From a checkpoint of a small audio captioner.
Training: adamw at rate 0.00065, 16700 steps, batches of 128.
Data: trained on notes from a synthesiser with random patches, 78125 training examples, 27.4 epochs.
Rows from block 8 of the audio encoder of a small audio captioner, named by matrix and row number. Rows with one number belong to one channel. Each number is 500 + 50 x the weight over its row's rms, rounded and kept within 0 to 999. All counts start at 0. Numbers have three digits each. After the name is the row's rms in percent of the matrix's.
After each channel's rows are labels from the 100 clips, of 14976, where the channel reaches its highest value: "top examples" is what is common among them. Only what is clearly more common there than usual is listed. The data: notes from a synthesiser with random patches. In brackets: how many of the 100, against the usual share in percent.
# conv1: bottleneck pointwise conv (encoder.blocks.9.conv1.weight, 128x192x1x1), inputs 0-191
# conv2: growth 3x3 conv (encoder.blocks.9.conv2.weight, 32x128x3x3, transposed, each kernel summed), outputs 0-31

conv1.45 097:494483507552563462522487487469495481429512504467523426533484462477468467477482444531547476528484498438478468593535438526458572421498478541556482507477527520427554463504424523485402392434435484403434461499434436516504429512495480519516508513459535537523569540511535416483429581530492484540451513529475486510451512512460517479469464464542500351410500508475439464509504483487531420464557509464490559514418476563540521551537471544478507563435476497482472453451479456514514460505563436399465452426652564413562518391574435507485473430551585421644474513426566469557406620552403449474
conv2.45 117:482576502372475583462501540491537505527519477491509459521519469482487539475486475478485393343499
top examples: harmonic FM (40 vs 10); hard sync (29 vs 10.2)

conv1.10 102:643521531533538484466505525514438545500466413478424546492532453537434484588452535527514485485489509510425483482536573433463439535438457513530511566537476466499515514536561546562493655478504538482491407560553567509508473507486469456533543435437367437516469570500486506464455450419541492603551502506503483399503525504476553458443528396439491514529464473429498575510457495498466468551488480451563536587564437527590525538456541467470491525499565471523547531533395458501480421436497549551432464516352491580475473525489481401520531547487583410436546458590382454522485478558474496433
conv2.10 089:524469525487505542477473450537436479371562504464451596512571417466473514560494448510504513610501
top examples: glide (97 vs 22.5); pluck (52 vs 25.5)

conv1.110 097:425532535525465460560526507518522517534517478472466471533522511486478567427510518504530518476484464515456475570428442516503479527512490515455501578500523539478503607483444542413458439551514532402511447473511474519534429448470541499509467578458403523518516541566446497463502485469486436468496519540549483476453557477495483508524450468467550414370534510482399492544440488440537547496494460423499509556537554550536449464569511589613465522493392405517466604552423473418610553556599474464455411422493448455587441451513617453490542505527486433500560505503424646602504411568571510571
conv2.110 078:454480516420463492548528399429478514447595467473487449543436454518476474467540405431563452534520
top examples: tremolo (54 vs 24.8); filter wobble (43 vs 19.5); resonance (39 vs 15.3)

conv1.74 099:546433444458514468453531416403377503446492486431506570457411453560485465560516518442459473546487482478442510378497486425509451425532510544502466553535461393469463412468556524551513596481503515539456570431464474483448541527590589449576485539539585450453445471439492466445515526495501500551506473438498486435481489450483486444449528529528452550575414566540564531493511527519464490492463442458477475508482533453541594443467523490426456480519542540579502490448478566478360541549437476565557519469413536469485474492540442530510452534522471516400363573374420490483532488518593495544
conv2.74 110:478437531582490546496445542423471481441459494505526466486490553505522478389345488448504513521447
top examples: glide (95 vs 22.5)

conv1.67 099:546509497518408491533539510546476517510575472513529533509496558462540502543513448504494547488360481542452510539474580498495517515496527564538509489607533502560471500493404504602610470431553450527545486505519570438475611486482499456546505501488507518466496520592487491542531541541455496509477480414526527540540502507531510504424392496480502503532499465492589439417516491437447579499481545562582496491528502425521472457539478463468552470595428525480515583553509530407505500465440473551448509577579510556457422462467608500492436431457369514417648563576563484395581538468589611539
conv2.67 094:498488482358453422518505601592550516582516518436477497533495554503470490514504539468485483408523
top examples: drive (53 vs 24.9); filter wobble (45 vs 19.5); resonance (42 vs 15.3)

conv1.80 101:424496537554476505547493473442546467566581554500429495484588483415328472375516559562464495443513475522526484507487480546446503564446542454496420468529412559490510461458462384437458460517464525547479442501478570412451440528478485428502505409512432499531469412428464537463533469515392406438455487534493511529462476520588433532490440475528502513465476503454471385445522479535395456516469464544462626522525434419507528506430407518534469496531529519578424522585438506494514542446495504566491445524554562495472448468540495543558530522535397450503524560606483519570451468494540489496
conv2.80 094:563477469480496449409480483523378428558436441490433511493507521490472511406549425496517445564525
top examples: pluck (62 vs 25.5)

conv1.3 102:517486505523513564492527510507473510455367435581488436515471544420469536533500457503505442466503460454449429580483461534519513531529490492468482526575500494548519507503459431488468482553494554437554507548435511513475495512517481482578534470461429436485460514512457418384451524431462523465405526472450518454433496597523511482462471445482530400506466516504525531506480467505412491502559471487531574443519481509523563528569500468545497499485379386331493556512578499488582337514560520457464492474573570409484472399489428587439493497543587487553608505552562412527477557458392439463
conv2.3 116:477525474403443571427537533499491440520486509516504375528412528546436541485520451523529448583534
top examples: gate (53 vs 25.1); drive (50 vs 24.9); hard sync (31 vs 10.2)

conv1.61 100:470591517549489497490556396499496537487528521477500498555558568357483536484474396504418509417483497514514479526506493522514470536544536578422492531565497503515475597604478516450495481578513442492561466576459573469414509539501459421521506543456446444469485456486481467465514526409425446443487536463454502499466508554578494497487515520406582425444529451479491415539549489471477482571527551458567503576581592515534526527487473473594468581510469465445484585529468478385501482506538553513536435538554548364508515540533461511478465547564543400583627533613537542566497556558456559472
conv2.61 104:444517472414424540435467462464480483570564397521481439500469538523451512550509453577495464599528
top examples: pluck (63 vs 25.5); square (31 vs 9.9); triangle (28 vs 9.9)

conv1.70 103:490446490536478442469522520510529527518395443453588559481461520526500522439538475556554486506459495487467520524468457478435491466467487419481519526476516511480467410526442577505534532486401481494465549590479415476489556538495472411491474454488563518497587509507507471457552493491567419514470416502425451509480444456475485484496430445514502519517470463528528469454525472490557545537467347554436508488478531563500522585521497495550462416487411468526485430622507489504494476462479518599462551405589422613386474407542606467462416443536515543507603497517524423331581550407537549502
conv2.70 088:458523499543414441599469518561546516436523525536494495505387461502546516586547460413538524458459
top examples: filter wobble (63 vs 19.5); resonance (42 vs 15.3)

conv1.105 100:434445478467510467563505462484505423539539494442487494392573407468410498509442561500516389575481548537556437521417424448523447496493495534508550542439541526463566441452519482445485469475467473509489555390475427548421487426543537527510469584498411516544459522568547451485478570531481550373448537515497543432544524506503444511485418555549538461527449544526471528520519456412511508491517504510565499618517516374463449515558507523508563465539585541516586567475549540567510452507422559494589538470503453472421386517431469511570593547489458575550569522481452504504550440516541421581
conv2.105 083:605527452520590536496507472483489549465542547475385532486499535462463476513538468378499412494451
top examples: inharmonic FM (52 vs 9.9)

conv1.98 097:486468480521505513590511489453579482590500624497491553469537481495524446422488500580523492496517522552656542564500465519416520560505516539500465503523525579426489483485543496499510403440451477442487525501468460416453440480526547526529541538489509538579492447461533508446455396493523509366557503537500580525451516513573532504592477483524524446437498531473429536512510527524324516480494409474477539531450469572505556524604490592524484544398517497538589415570485398481491537487502516454528438509560488479561496440498421476547543512511470423489504570434438579594585470525575421550
conv2.98 141:583465526514481522438484564429446500501493476497435538485486457499548463417487477470513348400491
top examples: inharmonic FM (47 vs 9.9); text has "register" (45 vs 22.3); text has "bass" (45 vs 22.3)

conv1.106 100:510491460468573582554511484416419466509490492585479394564525482554558391441490476523494465539521434473516502512503433556436488453507489457447456477425417548529501498462544547499413497512520585447473465492433431540508449498564504521523540526471441524543503449514528502508397562535530583437460527514458544477525417576559516486513507453492510416486458536487476525536483465587537385497491501419439616487521480522459525405576535525456486498434474505551414543453532417423559350513488555501476463483524529541526598484485485453473485546476429424427442567562554467422596498372613502495
conv2.106 068:521488489490493492456424586394597502459500503538507505533483471544529556429416480459485444382520
top examples: narrow pulse (53 vs 9.7)

conv1.44 099:525485501556545544536469499473521472504416496472426431493515435452480451508478480550485432487519465431468440538542371537415538494482554524468493476502439547470559479433503497376398414463480520435479493487433466433473433504541521519555497516502493489538511442504531453449478521503477508472492497489540486455434485544468491481498469493528515402477504500520455510514489431511474368492544544433471564543463466566537523482501419495533469520375382399414474459509420437466522438482520472355459423374516505353537475367524461452449482466493592423495523481409587408514457525440450506550
conv2.44 105:460542466344539576510518570465478461517509477491473413493499483475476508471504495497466394394511
top examples: hard sync (53 vs 10.2); resonance (35 vs 15.3)

conv1.120 100:565481559450472471497515522485470456481572505517547535463520483584527447483519511534596505574459628484579466522503558508517462515479532545526532526485494489467516532522510539489491448469514516519476607474484436535569576467523578477486581575552579520482514542562518512429502522527597485526492466420512561483491419424441533530416545606530483493595489538546541515499472469500502561450531486419461502557517518533432544490471408473473458454528458479549361598459527544517471573593565386375569540502485554436375387608515550574535503479542488534498459546456503539549518481442516573622
conv2.120 092:596505519510432535545468436459457525449569536516569475531518527490516486586511485554567402394516
top examples: bass register (84 vs 22.3); notch (42 vs 20.3)

conv1.71 100:565429449457489456503476538477490510531452507485536469442519480455468558523421490460560508490517517528525505541430437457456502474478453504548557447492591524392500507552502542611490409477428490437422522516529445509452487471498462555482522463483590537553449521475554495541497479528537478480458475475459521531546507523492463553517463512625485432534504477529489479467515466380473487471499379409495472546433457518486523569579409574493491509490441460447565536432420535501432604481422503305631442564608563524539568433567461431499447497516638517520526486456508505559495529592470451499
conv2.71 104:517527532428514549455537513570478459518470540459516532483552467514472476453474497440478395332459
top examples: resonance (57 vs 15.3); filter wobble (47 vs 19.5); oscillator: harmonic FM (29 vs 10)

conv1.88 102:398536471521499479583503529501513451589517518421434499484554493471477485439496506534504530495440454559530494484492547569533504579413580543558535487531473444493470471517433458444534387495503507509503459472501524472462520496505502498554479473501456498519555466510428514490498588476478370459425436483394553594553558398490477465564485488476488456532502526586483419441549493491501465350474504441466506398463593532461434499537493545518478412537496468472506526465519436348517543592472528493402477567525514490454511603498582546554495553545477423419484467542467619453580375472544565510
conv2.88 085:450420514458515422457493559478423523504502441395428522514529468482486534421484580523496451602492
top examples: notch (46 vs 20.3); triangle (40 vs 9.9); pitch class: C (34 vs 6.7); pitch class: C# (30 vs 6.4)

conv1.85 098:567484580547498540499513462451426476548449507485566478533502462500498460479510517510552541543483535527508526475610425531477475505488497535518486597562530449449532506466622489575495464515543527464484554444439415482503497435552542529552555559511542481493430472495511456435496428510525485557502533471503509413476460473544533543520491461548559448550441496415417554514451467500499483543526517550447585531479492556553515556472484502503466550409555513516389553507569428494529425653480581484357573506644658507528558484563506513488572418471526455543457407439572592537476503571474539423
conv2.85 101:534528494539431530344498457465523502441532486479521496501492492525439526515368461538582442532514
top examples: swell (51 vs 24.2); triangle (36 vs 9.9)

conv1.26 096:372527486454541517440505514527534467526513525576518494479529472536566526478474473492573494532569572522576515512384484566552470490553518500566463554407520495505597490542560499411494499534506548542506528375446380567464534530565561506443522564562449512525469516513533481538432565449535571416452524526499575498430530526552464538488531532515550496423474526513523523559500544486517529487489392499510640492532476434510482466582584476561471478507468519574461596407490487365542435455545451596513514523534529530506415432548499524471522520449422441611511453513487487536446566354534537468
conv2.26 075:613501500498502497379482469505541511451546542530452454566410574518501481472461554468456401532484
top examples: text has "register" (62 vs 22.3); text has "bass" (62 vs 22.3); narrow pulse (49 vs 9.7)

conv1.102 101:416488490426506501550528519509416524407412361407479496434466535527553473503567486431487610506508485492393489442504511514480477519483472466457491508537482358505496466490507523439493499462499545489484473449516510509533468460537478456545525553464440513461507479515436481546493423522457459492480467477559527468543474423506538482486448452439490512437493513436437533426491503569598485586487544514486429475486558506400454482486513497453521440479514524497446486546448566618527515485481432509475503454547410497408512530419539452585616506413526662577509538372400552483461579426561468600
conv2.102 080:460439529538395556506584558405517542547470492548466440505443457452488482457503415409509511476478
top examples: vibrato (75 vs 22.3); bass register (54 vs 22.3); filter motion: filter wobble (44 vs 19.5)

conv1.114 102:539506464523496531548501500515462461487478458538432481493540477488524494486497498533459511490477460491481413554442430554384451542445489574454468527519474487498493534438493455487487432478537510457514455532474530520499371490466496463520525519429416416503481535501423414427425482415461537445457525438387522404480470576549500459474495443420564408437438532453455473512498347510373441492479511477475596524481529576474522468460456498470500494467448543452491509425521524443514441541542479543498484404388443553492528438468465422553359501517500481359518474634512425469532487412578464485
conv2.114 069:469472418485467507566433602503510440528511465577442453459437444503486488412482432478571519539567
top examples: pad (78 vs 25.2); narrow pulse (30 vs 9.7)

conv1.20 107:419487468489535484554511497398516464473462476441498515421555448496546511450463575518487479517499462516483516517427465424447462561532504501476425485486519511454513389475545454433515488468411480528458504499464441626478488488583448547537524527512505529486507454556504513525467528485491490471497508520489575487530522430546462472507459439571499461504505426618477514392528556437540521565444366499447461582417531501552570490541608542497528509522571550511582537369508527522521468489493593520585539394493420536559472464541442416577493516490541553550310510368420477544520501541541475467
conv2.20 135:490490494551505513381515555490535555489502467494498532473509492536502522317487515377523477513484
top examples: inharmonic FM (40 vs 9.9)

conv1.33 097:544469476440533459433453550448461525508467453497506556453491470511417485555466515463543529485578463539453460441475496438484505408551508418458463497556472503472434458468538445479542641388461499559471496528536485538498477502520498510556520467501377418479476429506501534499474529475502476585516411543466484448525517486433478413498450515475409589505429481476533515415472506479451445452491451430496530493501465475532458445484545530468515553525498529517553519483486469482509472483469455575379544420365405487453450422529398472574539554578558457456436551510477436479374465667449474373
conv2.33 085:548430496555534544564510413529489430455480494465502494520554421576518576427513458509411557573494
top examples: resonance (48 vs 15.3); glide (48 vs 22.5)

conv1.32 098:518562521516472486489530467535475431498436504469498506525512536511503526557564522489531496509408478505437452517431460437486504453457486464493477535543542502498436514523402507501502436526539443459502466490481545500455502510488567560501438524490590508526522561515476459418458501535500486491437471471501390423472471554506511495447443496499493452533429457469567504541445422478427500418454449606553483537499511538531527519525502489581494506479512553418480501509599471413470393633490489603532525481486549572456514454500502410544319479608446507467600545598571498425582560466433661363
conv2.32 076:487488457417471471429486553567562485560499506455537513551494514544487480558501431546667524531522
top examples: triangle (34 vs 9.9)

conv1.16 105:476519459532516503446519494520491519528441481498539498518511532524519432498518438485494513409451491506523488490539506549446499525521563516421479489518465503539452507545503509491461479503521524520543562556465471487496549505465389486506463399442452459523549465498554470533464448505564442475470469450394490480528435519488562481456477524456486496537499451487505523438568519473545468500500499458508457482539430729453453529484613669521387526491493508464615543463546519651741481575648489462520496509410525440589532513502493540519493518442457545478497536507511504528457526481525535558
conv2.16 183:500518492498504492491524481502515535512488485503536489508325329389524506475506493511496512467487
top examples: filter wobble (92 vs 19.5); high-pass (66 vs 20.5)

conv1.47 103:459454439422520500501530525457500469515454546471578474414476458515467488404515559527534484505501473555547600455535473516452495468570520520539435433467498530460584405507461472526509482537481519541495513489487449548484546587536489472522458479523563454525445465459487509418483593441507483469473460512428493542614427478507535484531519510493495540549433563476481473493534445463487541338511491515479470454412489576453530450527461480522572468588548506519544623548569483531458587547539532538535508542534490517433352467484581514534562513478413584534335519320494569474458533418503547549
conv2.47 112:640515480513528454417503528482503509521519550542531455514455503492516475331425541524503481512483
top examples: tremolo (71 vs 24.8); bass register (52 vs 22.3); glide (48 vs 22.5); oscillator: triangle (25 vs 9.9)

conv1.91 103:468499487487514473552572552503522435553518596561463479519531491577582469366538496521518528464539537519591554514449498515497501538538502479541477444450517527505450492540547481398479491593535531567470524502487492498498484560542492435522443442508585448490543453528508514475493506539506396460456441515502464560563519439489514480540486530449525537446471492495498420519475478513482515398452552556460575382539518502420513614568464501435480515520466582519500506497481404458495438582458475544527510608492627528404409678550531516583470626489455489472449526408515594424548537454539569450
conv2.91 099:620415525471522450466537565458457473531468543439564494522533510493510502466506573623530422520490
top examples: bass register (92 vs 22.3); tremolo (59 vs 24.8); triangle (55 vs 9.9)

conv1.126 101:501410521411501429440506536465529513476555541474559501484486445524515451532466541488530491479588561490493451322426588496539437453528493530435432499507517535460407474534491518491525561506429423586410529535540508552535505509547509479373499459507458445461507540525480555499505606557512523527457473566486499486516491426429426452494438566445455544535489510461515509458430462503470478478498435421523526544550524476444500457517477529395466412571516555527497409406505441444494520421477481555481498465335426472470440521474374460522518585527499423400465458478466461418517477406470477447
conv2.126 075:526394552552526593459534414484491446508555516524516448493540490504498565484487481569435474628487
top examples: bass register (74 vs 22.3); resonance (36 vs 15.3); oscillator: harmonic FM (29 vs 10)

conv1.89 099:473535515503536477535488507500525506507413502478492400504589421458491573432501497531526466533464437518488494519470402573463587469456529448538484466442443523433488499541434535419339376512491517389464488477518459469537412494499499500511519511510471556518561520499463486525482493496504442483443479575516468557539540474483549558496457495530529355488514511511446457517475470469542465458531562441517561481435436598519476501525500583564481478416500405491488455433578415427539470533515460346526447519550598416524473521554460454532401525544566390501503600467635453559465503515450523528
conv2.89 071:502464478356510574497507581476505511554527496426489486503536511512444475533521552584505369473477
top examples: gate (51 vs 25.1); hard sync (32 vs 10.2)

conv1.111 099:494463441471512437523419472499519544545513529475535423421558449411435556487438522484499582461486510551454518551507481462542539560491501504445393402518412520472497490491419455479389520485498468467442496526590506460538505467427500556455478467542453581439488443436431556548538507511436443543512488520531457579561538548485503501538467521516416462539571473523513469491523532441510474501542450379469463471509503505444444537477508493501535432604634422603566479494538482505400541507434615461572424538498444382498459403526521462542552538584433466471401563435480540588449474483423501475
conv2.111 108:480462514424561418476479488559488540547432534443480486516537500474471508321503490460476538439473
top examples: swell (65 vs 24.2); resonance (36 vs 15.3); pitch class: A# (25 vs 6.7)

conv1.82 100:504511551468489483423491517552507471546551530512469458479500494545494434455517483526487497538480578491566502538518554491577492526513503436540526490479506486479532439480477475542482597498486494552485536460489495447475543496514488469462476529485533495440457504549517527477550480454553487543540488466571469515479409405512538520504476489490496508467499567475487501532505440451544501594493469606465500472472431569423528539468440513509540404505430487510385496580499465453541511493569386626459534408637366561429411484442571485415490416498404573573632513476473511515532629389537647622
conv2.82 101:545523546497429418421476480527510449471492525502499469552393498493495485503584493414509424411412
top examples: text has "pass" (95 vs 60.1); filter wobble (78 vs 19.5); resonance (72 vs 15.3); text has "register" (47 vs 22.3)

conv1.109 105:508479528501457489455488499475465500456441505510571526469419429430473600508467559428506541494541543506501433520528490514509460441518428431534448578507482499472499482505592509470540535492454528493457499539535555472446467548515547501521467445496503456446550513508552484565515441495457568457466470581583492468443567498476472502503534496487569554506465531489470564441435593485551601572466447521491526413508538534492489547427553489411413407504473551500494405426523348484516427481498473518395542474513474518444638381465436522515476496499406478492584466569560463326429492341503508487
conv2.109 097:479510454575477551453522420512471424440452466546447406452474470566496529588529457532562496586517
top examples: resonance (61 vs 15.3); text has "register" (55 vs 22.3); text has "bass" (55 vs 22.3); filter wobble (52 vs 19.5)

conv1.29 097:465478470544507470498508384482454460485551462532541512513469524444473515435458446412489480507452510500468451480533521500544501436511543646496491496599446445450483466548426606557498412536489444519526482505439502542481549488494523531405448527479516483563564497470478495470526497503507351543525570416520373457525468532540433482512565608472434501485552523438515434550573465556576480514511546468509510548508463584603531543385524386610562520544590537538515483533545547525435498473467472512444442539515588425499500609525536516476486451521516433561513440473573581604560512568484505450
conv2.29 096:442531529440515491551440455532493625492596444542552456533455533490487522524441499567442422439482
top examples: drive (79 vs 24.9); detuned saws (28 vs 10)

conv1.122 098:555498466458560451573495466510531528528436430479506434545556451408484507524454537487436483494559424524447502514512434424533631418429477530492470412524478468468518508513528479405423418477543471471485462501506506508457425431496522571520491465566527571563478411507485566531462504484423461544475545571525445546390559555507424529536497528545415439471505469569512494538499512495450485500548414409510510522387521479445505500476491476459512438529433411469519443484523421467475461476482596437540478488493551412514421381537361461583483489562464437429464580530557376540430562466495502490
conv2.122 112:471514477428592510450493546501514475558470496416530457490519519532440421439493527425446467361508
top examples: band-pass (53 vs 19.5); noise (49 vs 10.5)

conv1.103 098:460437514521499433434586489478540493477597558439557530472497531501436498466528524576556461535382559519586516510577430437480452483507477599563471546553513570454581447535530544584491511492443509520523522497479476491471468486509540406471543526495488541508454569468527510392467552452551432434487442371500459501562546390530502497466528492553465483508532518385469463409550562509522538547488440549516604599585437401558514531469492511497580500491567540532568499528478495513507500472528477575548492444588539537483379471492446566509562398494516558639587488530491490542452537552481444511
conv2.103 104:587532473489477522499539526532495548478499483541496537485466472512551485538606519497506316410497
top examples: drive (96 vs 24.9); detuned saws (35 vs 10); oscillator: narrow pulse (25 vs 9.7)

conv1.24 099:521480497466503476567497511436495468506447504498489556446471500476590427500422467492430564529502418526500460524431489506423559548461450487492452483510547462486471469492575466382523464485515480456488529461511439528492445408561463468560480476536516529484528445538486451575509463473481544486483472548515520521442523418503504468592466470515521444462533416610457500483530546447575545595424479546414380548387538480468560561579655496388401431470487520452514446419488525463529444563461543600444509426613511543517558499586556456534476459486469519514460507465438523370496558461608527498
conv2.24 118:389461489597468468371541554443479524494518463502446501465501492568492483416476434440534502531479
top examples: vibrato (55 vs 22.3); filter wobble (51 vs 19.5)

conv1.21 098:510505492505533523562492468507538506501500523563483397519594460507537441500575507496560536489504489476495476516450453548491641488498522466505495460488375517542470515513436419456473459456529551471542516450534491401519475520459478529572545481522560553563557404506492528570489437536500473500404521529526492623544504545523532520483446492522446448555560480472483456498469472614503513484523493464513586416515481437415494528457485514389393524581445500537513544520459497477570504544538521493485378574443526428488580394484462476545511575522400541301504611592505454468478411430513524498
conv2.21 070:491473519479522528445510511476470479506322519407453460564467489511494510388442437495532478511499
top examples: harmonic FM (44 vs 10)

conv1.5 098:542506471503518456574537468473484515564453566480526488548529476489545537517491509486564481541576476470551501513490509484456522421625531400539475493521516483439426564500603463484446538534560497500515574489462351533411484589588508543506439537526652522534532526495504444450456530477529574502535518557482444543521566493482489471537536530510509541504391498612552494541523578466447545341492533494461522477508531490460527535640548520400444513504533579529515549396490554464540530561511460523507510483479582515402417562604522557497530564537427498490484488541432584466523455467552595470
conv2.5 103:584394446508530524477462555414454404534519520519515434541494538541538434420499531561481439517530
top examples: bass register (90 vs 22.3); glide (49 vs 22.5); triangle (42 vs 9.9)

conv1.94 096:580498426486524500540520452517448555504541442498525501548523440463553491492474467473491494497520512554504534483546501477537500498443520656448553519481491504493492523568509617603571527439537382543474461533476535477441545452485513506492501482475407502510448556564523484518483474515490536447492483477476524395467504445488467532474470555434481545517489502506506492559516483492449550455477575516533547489501468571462444461500563517435494408489499565464507506487481518535534514397424503625444461537362429593434483542408409419618453570479440548369598438493404507347608476464512453520
conv2.94 088:532456520485506500577553548502466559451588491492426513521493485436402412547522509458435386478519
top examples: drive (67 vs 24.9); hard sync (48 vs 10.2)

conv1.101 099:604483479504441481491466485496513481579549540605543440468490518484439493473488555448626439496505570534513536524521490520512532517431534483515396511577522545416536525459427499696461493539488527474479508444499450551466499429413530535527495409474691466490457446442521573490502596636560522559542461521486499534581500586591444529518535549453510556558448478484478456465485527518477552437452457521508557379480472429526528496507421510522525509499477512560511546501485528442443488584428534527550464572530502503542517480539494453494476531490366451460461500450545495468485561468451586518
conv2.101 116:633483523460518490538496484498475432536422493496467532537488537474433502369392529455504465534530
top examples: glide (70 vs 22.5); bass register (57 vs 22.3); hard sync (29 vs 10.2)

conv1.100 101:486492479394536474533474521458520500475485537441556535437483479489512467510587529499480548495479524517479509429534473438472524461585478451455472453486448537445372441461565425407517525443531466459450534439552443500503539539599545523612526518516512517428512498563523522513537421521539445494459461576567418474511529392446567493493426522529469536626535465521534548561523514460516490551509507385549543406531451530445488455558442552401526469615606478484484472469524477428541489495546545397556477506483428336451507435555470486542502533565485464431497587540553525569511389523550480531
conv2.100 089:495468485563490511387494519467572476453398517452485420522506503543539495424517548547586558415511
top examples: inharmonic FM (39 vs 9.9)

conv1.123 101:499555454505461519520571527495483511476585524484531417539453510554452461526472530490496451475566508472473473500509511468467491456475496499498473518560489547513489493469309426543534494572535509508561429493466535545472531476422471549518457470467466426525487588468460493484530540621463458548465543531473449425507462554597440517394460498404512499534509475462529452457437411537481512478471436503525467471542463503547486485511400497510575612490474606479471552465510469487454600498508521607509512507388506617495508368490396502515428573558497482323531501481415445459458535604536561498
conv2.123 092:559439478416458465537505478497516486613593508460599516541447465574474462552466493510496446574534
top examples: resonance (65 vs 15.3); filter wobble (64 vs 19.5)

conv1.81 100:570455459527520452549456500536464483511348445483457434491525460521544478501584522529550451565557474491436563541453499523422554491475490477541539431413463505535448442512511547540531390504525459439461530506507415471499514434510570502505552478505551571567561526604543470466411483563520560463491505510431512488457489507469532465499452469556500445535505505546529468517484461507480417423491541570518509492481533580431558520615423447576543514484425497428452475567556551483563410527531546510465472429508499592403442459532453400444503469598530561440594496485549475464647391480590559515
conv2.81 110:464509507465581497563507620529554545427528514464445466482466460478548515567551506469548427387513
top examples: bass register (53 vs 22.3); narrow pulse (31 vs 9.7)

conv1.54 099:553566514547529503533526437494521529578488545448448458613603515355521479531479555482465400483530409525537512517530371504535458498550535552438510550574488518560529594542486502477439444445572408491579438536495507461494534422478518508471547486528417444477503510564467469502491521480409445482530544489500454418437536496551541513571515512407543436506525461498479486544466483479451523505519647438499479502576575552527514485501539389529437476484452447370439521516497565465580520555430485510495539534511513471393463577631473508576486561570518492546599540539516482507448516541443497457
conv2.54 113:506509475426500542566442573474449406513532475499435423539463472449445446594525452546454494580489
top examples: bass register (47 vs 22.3); triangle (33 vs 9.9); oscillator: square (26 vs 9.9)

conv1.27 098:501532489516511508417482508504487498456401455522452518509505486448473545559466440482463583485435489425430446531510473503495524496464507494510438500568490527501522461514459442493441532525475536448478507588507571481501462563497479475579511487470444502498484563488492475555525455506485485485492494479478488507503548541518530451452450504456494481455496443491478496449536492501478490507505379377482558520438433600486466460502446520448441542515466365452481514575422333503430550472547499408527499495515478468551602381490575519494392465544637458476478497597404531488366602669453396428
conv2.27 077:441478492444462534552437477523537420520463455467505467526520367562552515423532468401505558455509
top examples: filter wobble (80 vs 19.5); resonance (75 vs 15.3); detuned saws (29 vs 10)

conv1.18 099:558502457454444519450493560519493492562611592519511506512487502541569506604510486489530552518515538523584493497489530540550553495467521519459537546526529475518460486484524480504619445443443515541513451489472504495510579529509506395470477567516563512475482473463492477451561492515484522500542519479564505486448478445505559551501541519406497484573526515497508582456480497494439532566503402540499544533485630496585590547400422577493473513488520475544434456536545539554434539648531497391529533442563516461569585598541451536387460392459583463639537421428566507573486572541419556497
conv2.18 102:528532465476378470407493459481447532422510518533506541541476497501443465521434486509483408373503
top examples: tremolo (71 vs 24.8); inharmonic FM (25 vs 9.9)

conv1.57 100:473526479509452494372562519535547538527527465476553485476482426469342534514494571510537508482426502496527541476519482541541506452473469441557458492483496522505620487560340457527473464521501553498528453545477503499478464481354517511507487442491474481471497505455549548448514503482531506532441487573493475561524498487507471561466466514444520536521468478471489511523493505439522572468505558500476498436451488545462448466432541527489495423492443549475395587496481543443527546436509529658485496490587464474396417443448559438529565526415344552534520493432449435396422632426543585533
conv2.57 084:544455465555474548504575438543554476559486552591465484532420475531404392519450460524540516519472
top examples: resonance (55 vs 15.3); filter wobble (54 vs 19.5)

conv1.59 102:432472517496542477520463550503494525485513498478569503441551522409630523534470499490479642518532468497444545486485559485501533494528575508500431502577452390490479497539382463317499360487515475457448522527541516427596522495465454484512483518557404548473574405527453506601515365490441421507450438539566516578477630435459433456607452497409491490518591505475408473536483504448644507515472521478496472483513562511498444544503561481458487522473476508513467534525538485491535508563456554508490473532484495489561562507515556516526497502432458488435479559538437529536432521498514467515
conv2.59 124:376422511525481486530497471518572550617490528461436487464526519471497418434483426534512501576493
top examples: vibrato (98 vs 22.3); hard sync (28 vs 10.2)

conv1.22 095:407563494500540495493530511451560490537457540513470465569587534491495591450514563494571534588530488508569507507546466576554524538530519486521517553528495554472475539523435500405438477483529551521532557455482475468521527498540545558528468553531458540469550496565523531541528499401528427480449489560514465533473562455493502522532532534502501534484449496482454443590445552480566538441511560354501425545507508527519444515554605457532491481549649587586461596460598526505498568573483453438517509509559503448475471656489645536596544579518508426607486554487534615523530493568552520499
conv2.22 116:535515490404483480554485476486546565529569528502448499578524496529462494607543516627516424439528
top examples: triangle (51 vs 9.9); notch (41 vs 20.3); square (25 vs 9.9)

conv1.38 098:479439472469485448434480517475468454516493524540435449451499505490442463489460480539465452436510552515485489445453539457506470446472523465505467523463451474488531473513480464475439569557528456568459418476511467506552514551493438460513507498516373480479493453379409472495535484474463441536523429550507434467501458450465493472484457498474495528430499455500496520431476389491474493538453401538401584534433441576493509504412570461470467449537512484579522560516509425412562437428538518666435562492487449519453406354471509488454478566514424529383406453531503447433378487426546613438
conv2.38 078:555496529535491430455437376557471493479520525546529482481417466567500507434425452550459537533412
top examples: resonance (93 vs 15.3); filter wobble (88 vs 19.5); filter: low-pass (43 vs 20.1)

conv1.4 107:562452441493538455507534464444536465558509551490535476462475475426486526537550521466486514502571501569533503480462483455551483547533499545505388462590443584506521310463469482536556576506372455531458491375479474481480499434355532515517446401481542484531534483523463511600475495539449502509500428465511509558538497448609418474569545472510448501530469470519497489436435559488546529492452423514546523432578521400554487563500566533499554521596536595475581487433535564430513496551472483542543438486481465499490474453507457558554456602493545442556434496551485443481494557613490432447
conv2.4 111:521498488459513516488530512527458508491431488484416534470520526527442474287474487447480479553480
top examples: glide (98 vs 22.5); bass register (54 vs 22.3); detuned saws (27 vs 10)